From a checkpoint of a small image embedding model: arch repvgg.
Rows from block 8, named by matrix and row number. Each number is 128 + 24 x the weight over the matrix's rms, rounded and kept within 0 to 255. All counts start at 0.
# c3: 3x3 conv (model.blocks.8.c3.weight, 160x160x3x3), inputs 63-71, a 3x3 kernel for each
c3.47 [137 112 140 134 128 136 155 149 153 139 127 151 143 154 150 126 134 122 118 124 117 147 142 127 119 108 113 139 136 138 136 124 123  96 110  99  88  87  97  88 101  78  96 118  95 132 138 160 150 152 147 142 145 130 142 154 148 133 114 148 149 151 140 132 172 173 101  82 142 122 130 122 139 134 143 136 146 128 118  99 127]
c3.48 [126 156 150 126 141 141 123 136 145 173 191 157 139 160 152 137 137 141 156 143 140 140 121 122 123 122 127 123 109 135  95 134 138 116  41 122 169 135 138 163 134 142 155 140 127 115 209 128 126 139 133  80 129 111 136 107 128 129 153 133 135 126 135 109  34  92 138 138  84 144 144 111 112 126 134 125 118 146 145 184 148]
c3.49 [148 103 138 124 127 119 134 168 140 111  74  90 140 114 113 158 183 159  97  51  81 161 105  80 132 112 111 114 123 114 126 145  79  89 107 116 132 130 127 117  97 103 125 103 116 106 147 127 105  99 109 122 131 131 123 110 104 118 143 127 119 144 133 114 103 104 117 139 118 116 154 129 123 155 153 149 147 154 158 156 133]
c3.50 [135 151 140  93 120 117  92 121 114 132 131 102 129 143 126 142 143 138 131 153 150 121 140 127 112 127 107 149 158 133 135 130 140 147  84 120 122 114 118 140 120 131 112  87 116 123 155 125 155 129 146 123 130 136 153 138 145 151 148 155 142 134 149 119  94 118 152 156 146 145 143 140 123 148 146 134 128 137 150 176 140]
c3.51 [ 97  86  80 111 132 110 109 146  96 132 135 133 132  95 122 139 117 118 151 169 157 112  99 100 123 144 138 116 121 120 117 119 131 125 115 129 142 145 152 125 116 117 118 102 124 149 166 165 144 119 169 138 147 163 115 103 106 130 127 127 118 130 134 100  88  98 137 106  95 144 140 128 121 142 141 100 142  79 101  73  61]
c3.52 [158 165 150 140 148 138 123 109 122 134 152 157  63  97 128 147 171 178 146 121 112 127 134 156 178 207 188  97  75  91 120 125 129 131 123 131 113 112 125 135 120 153 146 128 128  87 111  96 133 134 151 152 183 149 136 142 131 140 138 131 129 122 141 108 131 118 123 115 111 148 122 156 140 157 167 140 142 162 162 164 153]
c3.53 [136 131  91  99  95 103 113 155 140 135 122 144 120 137 155  98 125 136 136 132 136 152 143 150 150 148 132 159 145 138 135 122 118 140 138 140 101  94  99  88 113  85 133 145 131 149  95  99 127 111  79 129 137 103 100 102  97  76  67  60 101 134 113 149 148 130 126 135 115 117 153 111 127 147 147 120 117 117 137 129 125]
c3.54 [162 162 128 173 117 168 174 171 139 122 102 164 141  99 179 155 171 193 126 154 126  95  94 103 103 118  99 152 138 126 131 118 123 150 137 136 122  90 108 113 106  74 140 132 116 113  92 110 123 136 111 104 124 118 144 121 136 178 120 162 135 129 133 137 125 137 165  87 172 132 144 156 149 124 101 115 140  87 120 100 103]
c3.55 [173 197 174 129 124 120 125 104 108 117 133 135  92 120 129  93 127 121  89 137 127  68  79  96  89  87 103 100 132  85 137 119 102 152 140 150 160 182 169 160 154 167 173 168 166  94  90 126  87 114 125  91  92 104 107 133 107  89 109  85 130 111 121 129 150 132 112 142 116 150 141 129 158 142 150 152 143 161 159 143 171]
c3.56 [120  83  99 130 129 135 144 140 135 111  96 109 117 130 113 139 135 135 150 122 164 131 133 149 120  91 124 136 178 148 144  98 118 111 138  88  91 132 104  97 139 118 161 169 166 162 104 130 128 145 134 139 126 161 138 163 140 141 131 144 137 129 133 124 191 132 129 151 146 124 106 118 146 103 110 136 154 137 129 112 141]
c3.57 [ 92  96  93 101 125 117 143 156 134 120 125 111 136 146 136 117 135 112 138 138 144 127 119  99  91  73 106 141 157 135 112 112  85 100 100  85  68  92  83 103 117 102 117 138 131 135 164 146 140 135 156 130 117 139 118 122 122 137 130 134 130 117 130 101  93 100 111 123 105 116 106 104 132 150 133 154 138 141 143 124 115]
c3.58 [144 119 129 149 145 140 144 136 124 124 117 105 113 120 130 132 119 123 133 121 124 134 127 150 115  93 131 160 162 152 133 122 145 191 171 152  73  87 101 111 143 144 130 152 140 184 175 137 117 118 104 110 120  94 164 170 140 177 152 145 141 112 119 146 154 134 157 148 148 137 126 141 104 106 105 148 167 148 154 187 154]
c3.59 [144 160 138 127 118 138 126 119 147 128 108 125 107  95  69 134 146 153  21   5  88 106  98 133 136 139 145  67 113 119  99 147  83 120 144  69 148 131 151  63 111  95  75  88  86 116 167 132 160 128 133 145 130 123 126 157 121 130 120 105 116 107 102 150 146 122 125 116 116 116 100 116 161 155 144 122  88  93 126 116 124]
c3.60 [100 120 134  93 120 111 104 104  84 150 146 134 156 139 122  50  40  55 186 175 139 105  93  95  88  85 119 117  97  88 123 129 116 128 118 134 167 170 171 107  83  97  94 115 123 175 178 154 154 127 145  88  74 125 146 150 143 115 116 107 132 136 129 183 183 172 102  67  75 146 135 137 162 171 165 153 117 135 162 181 157]
c3.61 [130 141 132 120 146 137 138 168 131  71  87  82 112 138 121 112 140 133 151 150 135 154 147 138 138 148 143 118 123 116 124 137 138 137 121 127 143 125 127 157 106 102 140 100 118 153 168 156 140 150 165 122 131 132 121 134 130 125 137 143 138 140 138 138 128 143 120 142 129 129 127 115 143 155 142 142 146 125 147 129 135]
c3.62 [151 155 144 120 121 117 129 166 155 145 126 151 160 143 156 146 167 153 167 145 123 163 139 141 109 105 118  97 118 132 126  92  96 152 164 139 105  75  70 139  98  79 157 117  93 152 172 162 142 154 172 117 110 161 141 167 175 149 140 160 108 127 165 127 148 169 129 120 143  83 104 113 124 125 112 142 164 157 130 117 118]
c3.63 [104  98 112 121 147 133 113 108 112 123 133 126 100  64  95 103  96  95 126 136  69 139 133  73 136 149  76 108 106 124 115 114 109 118 124  99  81  95  84 127 127 113 185 178 164 151 179 148 165 168 156 140 156 138 147 129 131 137 134 140 130 132 129 149 148 156 120 110 107 147 156 137 144 155 134 137 148 120 130 101 132]
c3.64 [124  97 133 133 114 118 145 121 133 121  99  86 105 130  99  95 108 100 171 143 112 138 146 132  93 108 129 167 166 164 153 143 131 147 178 169  86  94 126  91 114 121 111 116 123 118 102  96  94  47  40 112  89 105 130 131 130 116  91 102 129 133 106 157 161 136 125 131 112 117 124  91 115  80 114 135 113 125 125 117 128]
c3.65 [110 128 106  90 124  87  96 125 102 103 133 115  92 123 129 115 138 125 105 108 112 116 126 123 109 110 103 159 148 150 140 127 132 135 106  95 136 113  83  98  91  54 131 122  85 147 157 151 158 161 152 127 149 157 151 136 139 158 159 145 138 131 123 106  72 106 149 133 143 152 121 144 121 138  86 109 132  88 128 152 106]
c3.66 [122 104 142 117  93 130 147 147 103 130 154 135 123 101 144 145 114  96 111 140 145  79  99 114 124 109  85 127  75  26  62 114  85  90  69 137  86 115 169  77  89 109  95 117  85 103 103 139 101  96 103 135 107  84 135 108 170 127  91 104 129 134 119 125 144 203 107  88 145 115  94  80  75 135 165 119  40 105 156 105  58]
c3.67 [123 124 156 139 140 157 134 130 133 110 145 138  89 112 128 125 137 140 145 134 150 131 113 124 136 167 167 134 141 147  98 135 167 152 144 166 120 121 111 147 133 119 105  83  77 127 148 124 115 133 141  98 116 153 108 119 130 111 161 166 103 143 162 111  99 121  97 121 110  90 131 137 116  95 126 173 148 150 192 147  91]
c3.68 [ 67  45  78  91  47  98 123  87 112 130  74  87 115  73  84 121  98 100 133 104 153 127 131 164 152 150 153 117 111 126 131 110 158 138 176 132 102 125 153 115 144 149 152 155 152  89 108 105 112 151 114  90 111 116 105 115 125 131 136 130 123 118 138  98 119 109 124 149 138 123 125 153 142 150 149 145 155 134 162 178 153]
c3.69 [108 146 135 108 139 124 119 167 127 137 117 128 151  81 133 153 107 163 155 145  89 160 122  85 138 134 130 128 144 128 152 121 143 133  93 128 139 111  98 148 115 117 115 107 105 133 147 129 117 154 138  73 119 121 128 127 121 128 151 132 121 128 123 142 112 121 153 157 120 135 127 118 125 140 142 145 143 152 135 163 143]
c3.70 [131 125 134 133 143 158 130 160 163 127 139  98 122 157 109 102 114 101 168 121 136 126 114 110  86 105 132 141 158 138 112 132 151 101  75  94 163 133 118 130 103 105 150 141 139 106  99 103  74  82  56  93 119  94 127 121 133 133 147 147  75 110  95  73  68  83 104 115  95  59  73  61 149 151 152 126 113 144 110 116 110]
c3.71 [134 131 104 114 128 104  88 133 103 196 179 169 155  67 147 146 114 139 156 151 155 160 116 173 170 140 159 145 157 155 139  99 139 156 149 121 128 162 143 133 118 115 137 147 159 126 144 157 178 164 161 158 150 137 123 144 129 120 128 132 106 109 101 125 156 119 113  85 127 122 112 109 107  75  71  81 137  65  77  33  40]
c3.72 [ 77  79 116 116 124 112 161 168 119 140 156 148 144 126 146 134 136 160 123 128 127 106 137 152  99 145 186 113 141 150  87 101 140 107 120 156 130 117 137 144  99 134 149 138 124 136 160 116 157 141 125 118 113 111 117 106 129 123 108 123 142 121 118 124 109 146 124 110 111 141 128 131 135 158 163 125 106 158 113 122 165]
c3.73 [117 111 119  95 113 116 122 139 110 129 141 128 158 167 148 159 174 148 162 134 145 158 140 137 123 103 131 104 139 125 117 144 125 115 126 131 116  89  91 135  76  84 113  84  95 167 182 192 172 169 191 126 148 158 144 131 143 133 140 147 123 134 123  99  93 111 130 161 128  98 126  84 162 181 168 160 161 161 155 163 137]
c3.74 [131 160 132 115 126 135 129 141 143 122  96 131 143 136 146 146 142 136 109 109 129 126 130 120 109 103 104 132 142 148 115 103 124 132 128  96 121 125 135 135 131 120 140 119 101 154 127 139 166 114 153 127 125 118 140 138 155 127 114 141 114  96 109 138 127 137 125 131 136 124 121 130 121 136 140 135 124 133 141 134 137]
c3.75 [117 112 119 139 155 139 142 155 146 133 145 137 150 157 140 138 136 131 149 118 126 147 111 109 143 100  96 151 132 114 149 136 121 134 148 120 119 131 121 101 118 131 139 144 134 137 123 102  96  91  96 120 121 103 128 135 118 136 122 126 136 152 126 113 138 138 125 138 151 149 161 137 129 132 141 134 144 160 147 143 166]
c3.76 [110  83  76 142 142 115 169 158 126  72  84  77  68 105 113  93  97 107 127  97  99 110  76 102 120  83  99 160 161 131 140 138 161 143 135 154 112 131 150 138 162 137 166 172 181 119 110 126 130 112 149 112  82 141 134 124 114 139 132  99 137 125 124 155 125 143 155 150 112 153 132 133 113 101 128 108 120 100 144 119 123]
c3.77 [110 117  99 120 169 125 126 177 118 137  78 141 128  64 131 143 105 158 116  97 118 134 128 129 128 110 134 131 134 130 119  83 104 122  90  91 102 121 111 120 122 116 144 141 137 191 153 159 160 148 169 141 143 132 140 158 139 141 155 138 123 133 123 142 158 140 148 140 129 146 125 120 124 144 110 129 163 118 107 139 117]
c3.78 [125 146 117 134 143 141 126 146 121 163 143 139 141 146 137 114 148 121 153 138 151 153 113 129 111  92 103 110 123 112 121  98 109 154 177 143 115 137 151 119 154 173 129 154 156 151 160 159 134 152 148  87 106 122 139 162 132 134 145 129  93 123 125 133 138 134 149 185 159 111 131 112 146 154 156 135 143 167 123 134 128]
c3.79 [142 102 111 126 149 134 166 187 163 153 119 123 169 165 145 146 140 129 161 146 148 174 166 142 119 119 142 122 147 138 182 106 123 129 166  91 101 118 142 124 136 106 105 106 110 170 130 137 121 134 105 117 114 152 122 155 159 146 121 150 148 155 142 125 173 170 142 127 163 139 110 120 136 134 154 132 149 155 117  98 135]
c3.80 [146 101 129 146 131 119 128 115 114 112 121 124 119 141 126 143 146 102 150 149 176 136 149 162 117 114 150 140 156 163 129 135 130 107 116 132 111 125 103 124 129 128 107 115 113 135 119 144 101 125 127 158 133 168 118 132 136 148 145 160 157 158 177  61 131 138 102 132 160 128 145 139 196 165 117 181 167  96 170 107  97]
c3.81 [135 131 135 132 144 108 109 113 122 147 178 112 120 137 101 116 108  97 156 174 134 138 165 124 127 150 111  95  89 123 155 138 121 135 138 132 141 166 148 141 133 144 106 118 107 139 136 129 129 124  94 127 144 111 150 134 156 149 139 132 137 147 121 133 122 144 152 140 118 165 172  98 172 199 172 136 115 145  86  95 107]
c3.82 [114 101 119 125 145 135 117 151 129 133 113 129 115 113 145 143 145 161 138  56 115 127  87 154 132 110 108 133 105 140 120  84 120 133 116 132 142 152 144 139 154 136 139 142 139  89  80 142  58 125 147  89  90 121 124  79 115 110 102 128 123 111 127 149 116 113 124  82 135 167 130 173 120 129 135 132 128 128 137 124 112]
c3.83 [110 140 151  97 133 141 116 152 141 134 149 164 132 129 127 135  91 106 148  76 140 126  68 139 129  65 125 146 143 149 133 128 169 113 114 148 138 121 126 138 118 149 104  88 141  93 139 133 120 122 140 125 136 138 143 148 136 121 139 142 135 147 132 180 164 151 136 155 163 165 115 143 158 126 146 173 110 154 122 101 128]
c3.84 [147  90 104 134 108 106 125  95  90  97  99 130  53 112 137 135 123 132 155 138 127 136 109  84 150 139 111 131 139 140 141 126 133 142 149 141 105 102 153 118 145 148 131 137 151 160 131 143 114 139 130 111 104 148 137 147 142 139 151 149 129 138 147 136 160 155 141 132 139 119 140 130 158 142 163 135 168 155 143 128 153]
c3.85 [110  91 131 148  91 138 141 101 121  99  98  84 132 128  91 113 116  89 132 161 142 105 123 114 112 130 130 136 147 133 139 108 118 129 138 126 114 118 108 109 120 121 149 162 153 142 159 152 128 107 156 148 118 136 129 156 154 141  97 158 133 109 141 102 110 117 110 134 151 109  96 137 128 121 117 158 150 126 126 127 139]
c3.86 [140 140 142 165 157 161 138 125 135 185 144 157 118 116 121  94 113  99 121 125 118  78  90 103 105 157 117 138 142 147 148 148 142 103  72  70 127 125 132 103  99  74 124 128 118  64  81  59  55  84 100 133 168 143 140 128 133 134 124 141 131 122 133 139 131 143 148 145 150 154 126 131 148 126 126 121 137 124 125 132 133]
c3.87 [173 169 158 144 158 163 166 166 161 114  69 111 118 112 120 119 105 114  91  72 108 118 141 145  90 115 145 116 124 113 141 134 135 125 122 133 149 114 138 100 118 142 139 149 123 126 105 118 110 127 139 119 128 150 140 148 134 144 161 165 148 169 161 175 172 164 160 156 156 155 168 149 137 102  96 132  96 133 115 116 117]
c3.88 [120 107 126 124 146 150 156 169 126  96  94 136  91 107 114 113 115 118 111 114 141 131 138 128 161 153 162 156 165 132 118 139 149 115 118 141 105 130 139 159 180 173 165 165 161 142 132 134 134 146 137 136 142 164 107 132 128 141 173 162 162 179 172 119 158 152 162 169 156 160 171 142 165 167 152 170 173 153 179 157 135]
c3.89 [ 93 115  95 131 134 144 139 111 123 148 143 125 140 135 132 148 171 163 170 111 157 138 113 170 134 149 194 157 151 169  94 101 108 150 145 159 116 122 110 125 125 127 133 120 133 152 118 140 149 135 152 114 135 129 162 159 161 134 142 146 129 131 130 173 155 173 146 146 139 139 142 143 132 125 118 133  75 138 139 151 145]
c3.90 [135 143 138 103 112 121 132 147 154  51  81 125  87 140 120  85 103  99 137 120 122  95 104 123 136  94 148 105 136 108 121 126 117  92 114 118 145 140 149 154 144 155 122 143 143 147 142 127 151 128 139 168 170 157 146 167 131 130  79 142 131 167 142 142 181 134 118  79 126  99 148 105 119  80 122 128 113 102  94  85 106]
c3.91 [116 113 118 157 150 169 180 148 155 158 128 133 150 111 117  92 107  89 174 138  97 163 149 150 141 141 113 157 156 164 103 107  76 117 142 114 148 159 156 117 136 135 141 159 145  93  89  92  93 147 165 129 168 148 165 145 150 146 144 133 159 140 144 136 150 168 156 157 147 148  91 138 138 122 107 132 110 123 131 131 123]
c3.92 [149 169 101 142 141 105 142 156 142 151 178  87 135 112 122 135 138 128 148 171  97 150 149  84 135 156  86 128 145 126 166 127 103 109  81 120 145 157 143 142 149 177 119 152 128 140 166 134 137 144 125 120 117 115 141 134 151 147 158 144 151 164 131 125  83 118 142 131 119 157 161 121 112 112 106  73  55 173 104 134 124]
c3.93 [140 125 107 140 152 145 130 125  54 121 104  99 149 137 111 165 129 123 160 108 110 113  98  96 113 103 144 118 131 120 137 139  92 145 155 122 116 108 110 116  89 114 139 107 105 146 164 129 110 105 102 148 124 121 152 171 116 126 130 102 146 164 113 141 140 108 144 103 102 121 120 109 157 131 149 129 142 128 137 128 170]
c3.94 [132  99 147 105 129 155 122 143 165 111 134 162 123 161 165 126 144 158 132 152 154 122 153 144 118 136 144 103 114 120 116 126 141 127 125 126 139 138 160 110 149 138 113 140 136 138 172 118 135 185 126 130 184 137 110  74  88  95  71 112 101  87 125  95  72 103 102  89 128 130 108 151 123 139 161  99  90 118 108 111 128]
c3.95 [123 107 124  85  52 102  80  59  79 117  85 111 125 137 118 129 138 121 101 124 130 125 147 133 134 143 134 130 138 127 141 147 141 113 127 129 113 123 117 115 138 138 105 119 123 131 148 175 149 147 180 156 137 161 133 182 148 140 143 156 146 143 143 134 152 131 114 127 142 133 142 136 140 142 141 137 145 133 134 133 131]
c3.96 [114 101 113 137 121 128 134  80 119 134 148 139 121 130 137 146 149 142 113  81 116  94  80 104 103 118  78 130 111 134 100 103 115 181 150 156 174 146 128 148 168 161 140 154 149 120 155 140 102 154 125  69 121 110 138 120 134 137 144 125 128 113 122 134 115 166 118 114 126 122 118 124 107 122  93 137 139 128 121 133  99]
c3.97 [103 130 150 131 179 178 143 142 168 128 100 134 148 125 140 142 118 135 139 125 158 127 129 179 129 119 160 149 117 158 100 143 141 128 126 148 146 136 150 124 141 122 119 101  93 135 139 157 157 163 145 171 138 115 160 158 144 158 155 148 163 139 138 143 152 154 154 161 168 147 144 179 153 124 152 137  99 149 121 128 167]
c3.98 [136  91 132 150 128 140 140 106 127 114 102 108  94 120 110 131 109 116 154 141 140 131 150 133 142 160 128 162 165 161 144 106 158 189 183 161 101 103  91 115 146 142 117 147 155 110 108 121 102 147 120 115 131 129 129 141 150 134 144 148 139 130 160 129 155 156 141 139 172 132 106 152  99  81  69 139 131 105 106 115  83]
c3.99 [157 171 150 164 153 135 153 150 148 121 104 114 158 105 120 122 101 110 135 134 158 162 115 154 137 126 136 149 147 152 119 124 150 138 114 134 144 144 123 142 149 132 161 165 160 185 138 140 154 146 141 132 131 119 125 174 133 117 135 125 133 138 136  96 108 121 113 133 151 135 134 146 109  90 111 128 142 119 160 154 157]
c3.100 [127 108 119 115 146 134 136 164 135  84  78 115  96  80 114 120 104 130 111 110 113 157 155 148 168 158 161 129 135 110 113 103 125 107  77  82 118 137 136 136 134 121 122 114 100 150 123 121 154 170 160 153 155 152 181 197 180 144 165 135 141 144 123 167 177 160 149 149  98 119 133 134 105 105 104 140 130 119 137 139 112]
c3.101 [124 117 132 135 137 128 135 114 125  97 102  64 137  99  84 148 136 146 148 119 109  93  97 140  94 104 163 124 148 153 138 115 157 132 109 179 109 131 133 116  84 111 102 113 150 125 148 151 124 121 162 171 160 181 138 115 142 125 110 173 114 131 159 129 123 125 135 113 173 144 156 176 112 134 115  99 109  66 114  83  96]
c3.102 [107 131 143 107 145 130 100 112 150 143  96 170 142 118 148 151 116 117 126 146 160 119 123 149 114  80 132 138 144 159 137 111 160 158 154 143  83  90 124  50  87 106 109 118 155  78 129 133  66 154 108 129 127 127 125 122 122 115 113 139 126 111 134 125 134 118 119 143 167 124 135 189 122 118  97 110 116  89  54  52  97]
c3.103 [111  95 126 110 110  95 105 109 107 129  93  82 126 126 111 116 118 108 134 147 156 123 149 154 136 134 119 102 115 130 126 140 119 158 143 142  56 102 131 102 141 149  90 111 129 145 138 132 143 136 135 149 144 160 127 156 129 150 149 143 144 156 160  92 138 126 144 153 138 129 162 142 151 153 149 148 173 162 169 166 153]
c3.104 [129 168 135 108 140 135  99 127 120  86 121 127 137 119  97 120 132 109 110  95 132 129 144 129 161 155 155  79 122 100 134 127 118 149 116  99 122 140 158 152 120 148 125 110  66 144 161 149 188 118 147 166 178 144 136 151 144 119 137 150 123 158 170 113 107 135 123 143 124 137 161 168  88 138 132 121  96 140 103 116  77]
c3.105 [113 135 129 129 142 126 166 169 142 151 189 168 134 150 139 132 153 149 129 132 105 112 120 110 123 124  88 123 106 122 147 135 143 154 140 170 181 182 196 154 156 179 148 145 135 116 110 115 130  89  69 151 142  87 169 173 179 135 118 122 168 134 135 157 162 170 142 122 128 173 156 152 167 182 184 156 144 173 143 145 141]
c3.106 [115 124 127 126 134 125 133 136 131 162 162 139 133 138 138 138 120 139 159 137 145 123 103 131 134 132 133 147 124 145 120 130 156 126  90 131 135 147 158 148 156 170 112 127 132 124 134 113 124 132 109 114 163 126 136 120 120 163 162 146 150 158 147 127 100 124 158 132 117 146 148 133 150 179 160 152 159 162 141 160 140]
c3.107 [ 87  69  68 145 118 125 145 156 145 130 148 120 161 167 143 129 115 100 145 170 132 131 157 124 155 180 150 143 136 151 134 129 141 144 136 157 118 102 121 151 134 125 158 134 143 120 151 143 110 151 112 115 132 147 140 139 137 119  91 112 148 161 146 163 139 132 155 138 131 169 147 147 104 101 157 137 119 167 136 163 136]
c3.108 [152 135 148 145 112 108 139 135 149 108  92 140 110 110 131 126  93 122 149 148 114 125 143 105 134 126 113 118 114 119 128 101 101 127 137 115 114 114 109  84  86 104  93 100  98 130 150 136 115 107 114 145 109 117 138 159 143 137  94 133 124 131 139 129 117 115 145 127 126 108  85 128 116 127 130 104 117 138 100  85 108]
c3.109 [133 108 128 157 145 122 114 122 144 146 148 134 101 113 127  93 104  94 185 187 184 110 128 134 143 166 137 154 154 167 136 109 115 105 130 146 134 100 116  96 101 115 117 139 133 137 116 137 119  96 127 134 134 153 169 158 158 167 158 173 128 142 142 111 104 108 116 116 139 121 147 139 151 171 158 127 136 117  89  63  74]
c3.110 [109  92 136 131 137  94 149 145 130 107 145 143 122 120 140 152 159 180 111  86  89  91 100  98 121 137 136 133 136 158 135 120 131  75  85  83 129 103  80 100  85  88 142 113 110 117 140 131 120 136 112 122 136 102 146 129 156 150 116 129 160 145 134 161 122 152 148 118 142 192 162 166 101 109 128 135 116 121 111  95 105]
c3.111 [ 89 148 150 105 109 151 125 103 110 148 162 120 179 124 134 159 150 107 128 104 117 126  83  98 119 139 119 145 149 131  97 136 164  99  36 157  98  78 144 130  79 101 154 138 118 127 159 122 106 144 148  94 134 132 102 144 144 101 161 155  88 114 136 117 129 137 136 153 154 139 114 172  72 111 159 150  82 117 184 153  61]
c3.112 [ 71  89 151  97 135 146 114 122 142 126 117 129 140 111 124 167  98 120 150 123 109 137  88  87 129  60  89 168 147 111 134 123 143 137 117 141 124  87  94 113 100 154 105  98 134 115 127 122  90 123 134 133 122 143 124 136 116 137 147  99 144 153 103 149 131 100 161 132 120 146 138 122 157 110 118 150 102  95 111  70 136]
c3.113 [135  88 133 151 140 140 130 144 137 165 128 153 163 115 151 175 106 156 149 155 144 140 144 136 120 119 141 122  99 128 112  82 149 128  74  92 137 154 137 107 144 111 108 140 124 108 133 126  69 148 143  99 122 138 123 115 133 121 119 136 115 100 140  95 110 115 118  82 132 118  89 153 133 138 111  91 137  81 104 143 112]
c3.114 [122 108 105 111  81  95 126 118  87  99  84 102 112  78 116 104  99 120 113 109 118 143 102 115 149 150 102 126 124 118 139 112  96 146 171 147 117  98 125 109 103  83 148 120 106 117  89 121 108 126 121 119 128 139  88  46  80 109  27  71 121 102 127 104  80  70 135 125 104 116  73 110 142 142 157 126 132 107 131 149 114]
c3.115 [136 114 132 131 153 127 120 124 115 125 144 129 122 155 132  98 107  84 141 177 170 105 136 123 118 163 142 138  96 115 101 111 109 113  81 105  93  94 113  76  77  87 143 154 124 158 118 141 151 137 136 162 147 160 137  92 133 138 134 134 151 148 144 136 129 131 132 106 116 136 130 106 141 163 169 105  84 121 133 135 112]
c3.116 [ 42  83  93  69 127 126 164 199 202 113 144 137 130 131 118 158 157 144  95  95 132 102  66  74 161 140 125 153 155 144  96 113 109 165 143 139 133 145 134 123 122 127 116 122 139 144 115 140 122 102 110  98 100  81  93  69  72 102 130 105 127 139 136 121 101 143 101 127 109 156 141 119 150 144 126  87  94 107 126 148 132]
c3.117 [134  98 131 105  84 122 107  53 106  76  54 103  89 123 111 114 117 109  92 113  96  82  74  87  90  77  87 156 149 152 126 130 166 151 166 155 112 104 114  87 105 108  98  96 116 114 118 117  93 150  98  91 127 115 139 149 149 136 145 127 140 136 137 115 130 117 124 134 120 138 135 128 147 144 128 158 164 133 113 130 119]
c3.118 [120  99 132 119  99 114 127 107 132 106 112 102  88 119 124 143 123 147 115 131  85 108 116  80 109 105  71 123 119 135 123 125 126 145 130 139 105 113 119 113 134 129 110 116 105 144 118 136 128 114 113 113 119 100 126 127 135 143 129 130 145 132 144 158 134 149 130 110 129 141 137 124 153 139 137 149 153 148 119 123 122]
c3.119 [177 141 159 155 121 138 121  88 141  97 141 175 167 112 174 135 116 177 113 151 162 121 101 125 107 103 112 123 166 151  99 134 128 125 101 132 125 123 126 170 128 112 163 147 107 152 185 138 189 152 150 156 154 158 159 152 148 146 165 122 129 154 137 141 125 136 153 142  91 146 139 118 135 120 138 125  99 147 118  96  96]
c3.120 [112 104 114  92  86  89  92  83  81 113 116 107 109 121 103 104  89  89 128 122 117 106 112 115 103  83 116 149 143 146 135 147 123  93 136 113 114 109 127 103 109 116 107  96 106 112 130 125 138 112 142 153 167 157 141 155 131 142 120 109 158 162 131 136 151 142 122 128 126 132 137 117 136 121 142 140 140 143 138 130 144]
c3.121 [ 96 137 178 133 139 157 116 110 147 136 113 107 134 121 108 135 141 133 141 130 151 132 115 150 131  96 136 149 132 133 132 111 104 137 125 135  86 123 153  57  99 143 100 107 112 119 119 126 121  97 106 139 118 117 130  98 113 151 114 123 160 116 102 117 107 152 135  94 175 136  86 139 144 149 160 109 101 150  98  88 157]
c3.122 [111 121 147 132 155 152 147 147 128  63 102 183  95  82 141 106 105 110 105 134 126 100 127 130 125 145 125 108 112 119  66  84  80 105  81 139 117  73 107 102  60 134  91  72 134 105 122 108 109 118 103 128 116 110 110 126 109 107 142 102 124 150 102 132 145 116 113 133 117 141 162 122 145 107 123 167 137 137 143 109 140]
c3.123 [134 135 129 136 115 120 122 113 126 133 118 129 170 125 145 104  75 103 105 111  96 106 103 102 123 181 144 133 125 123 151 139 168 116 114 135 169 140 127 119 112 144 132 126 118 111 144 122  88 127 110 110 162 140 110 116 116 121 122 113 118 131 123 103  92 101 130 127 117 135 154 145 147 157 155 141 127 125 121 115 126]
c3.124 [ 94  91 101 112 123 141 142 131 136 127 185 169 143 157 129 149 143 123 127 119 120 140 165 120 169 201 148 141 127 158 109 135 159 101 112 113 129 108  98  70 112  96  95 121  95 102 160 121 149 132 111 124 163 162 140 128 162 111 125 141 109 154 160 144 114 169 127 130 151 120 167 182 130 124  92 187  92 137 132 147 121]
c3.125 [ 67 130  90 125 123  94  83  86  88 147 135 137 130 125 129 124 142 135 158 121 133 140 114 127 175 170 150 113 134 136 154 129 124 135 142 125  69  64 125  95 116 112 136 122 122 102  83 117 105  85  90 155 148 142 126 158 107 105  79  94  97 114 114 153 156 137 127 133 128  94 102 128 107 119 147 113 113 116 166 163 139]
c3.126 [148 142 118 138 118 167 139 157 178 132 176 187  81 151 175 130 181 149 163 150 142 119 139 161 114 162 139 141 129  84 111  95 142  78  70 135  97  86 112  81  96 146 109 132 147 149 164  95 170 116 111 117 134 154 163 166 110 163 134 141  92 147 183 135 123 109 143 121 114  72 154 183 110  73  96  86 101 145 139 146 146]
c3.127 [167 187 133 149  79 115  91  95 136 176 135 143 129  80 147 176 171 156  98  99 120 116 122 140 165 167 144 132 139 136 153 145 139 145 138 127 132  92 128 123 112  92 131 117 108  91  74 121 131 141 138  97 114 121 153 155 134 152  81 132 106 107 138 137 127 130 146 110 145 114  77 131 159 149 141 145 154 129 173 179 129]
c3.128 [115 115 138 109  93 103 123  97 128 124 130 121  90 116 102  83 125  82 133 121 136 133  97 123 160 132 137 136 128 128 135 130 151 156 145 154 113 120 127  92  91 118  92  77 108 106  84  99 117  76  97 128  97 146 125 133 130 123 125 119 137 141 136 155 130 136 145 134 142 142 145 139 135 130 147 120 150 120 123 125 109]
c3.129 [120 157 163 117 105 131 109 110 107 131 157 173 115  86 124 167 161 165  60 138 134  69 115 159 141 144 148 138 128 124 107 141 131 159 133 177  90 112 121  96  98 103 118 142 139 124 135 115  94  94 101  97 102 106 148 129 125 121  91 127 145 141 144 140 116 134 113  93 111 149 133 139  80  88 122 149 110 141 174 189 180]
c3.130 [128 124 116 118 111 105 112 121 140 123 165 139 108 142 134 103 127 128 139 134 139 148 118 162 166 137 143 133 142 152 130 142 160 116  92 124 131 138 167 113 121 133  52  68  78  80 104 115 125  77  88 138 143 103 127 125 118 124 133 125 113 135 130 121  93  95 151 143 114 123 162 127 113 121 111 108 107 116 119 144 128]
c3.131 [137 154 156 110 105 123 128 114  98 148 152 143 129 136 120 139 139 146 117  98 153 139 120 171 146 133 168 107 128 134 148 138 146 154 174 168  71 142 165  81 132 152  91 100 115 137 149 133 142 140 111 164 164 143 117 119 116  95 113  93 154 145 125 148 141 132  84  97  93 117 116 116 109 125 130  99 114 126 133 139 134]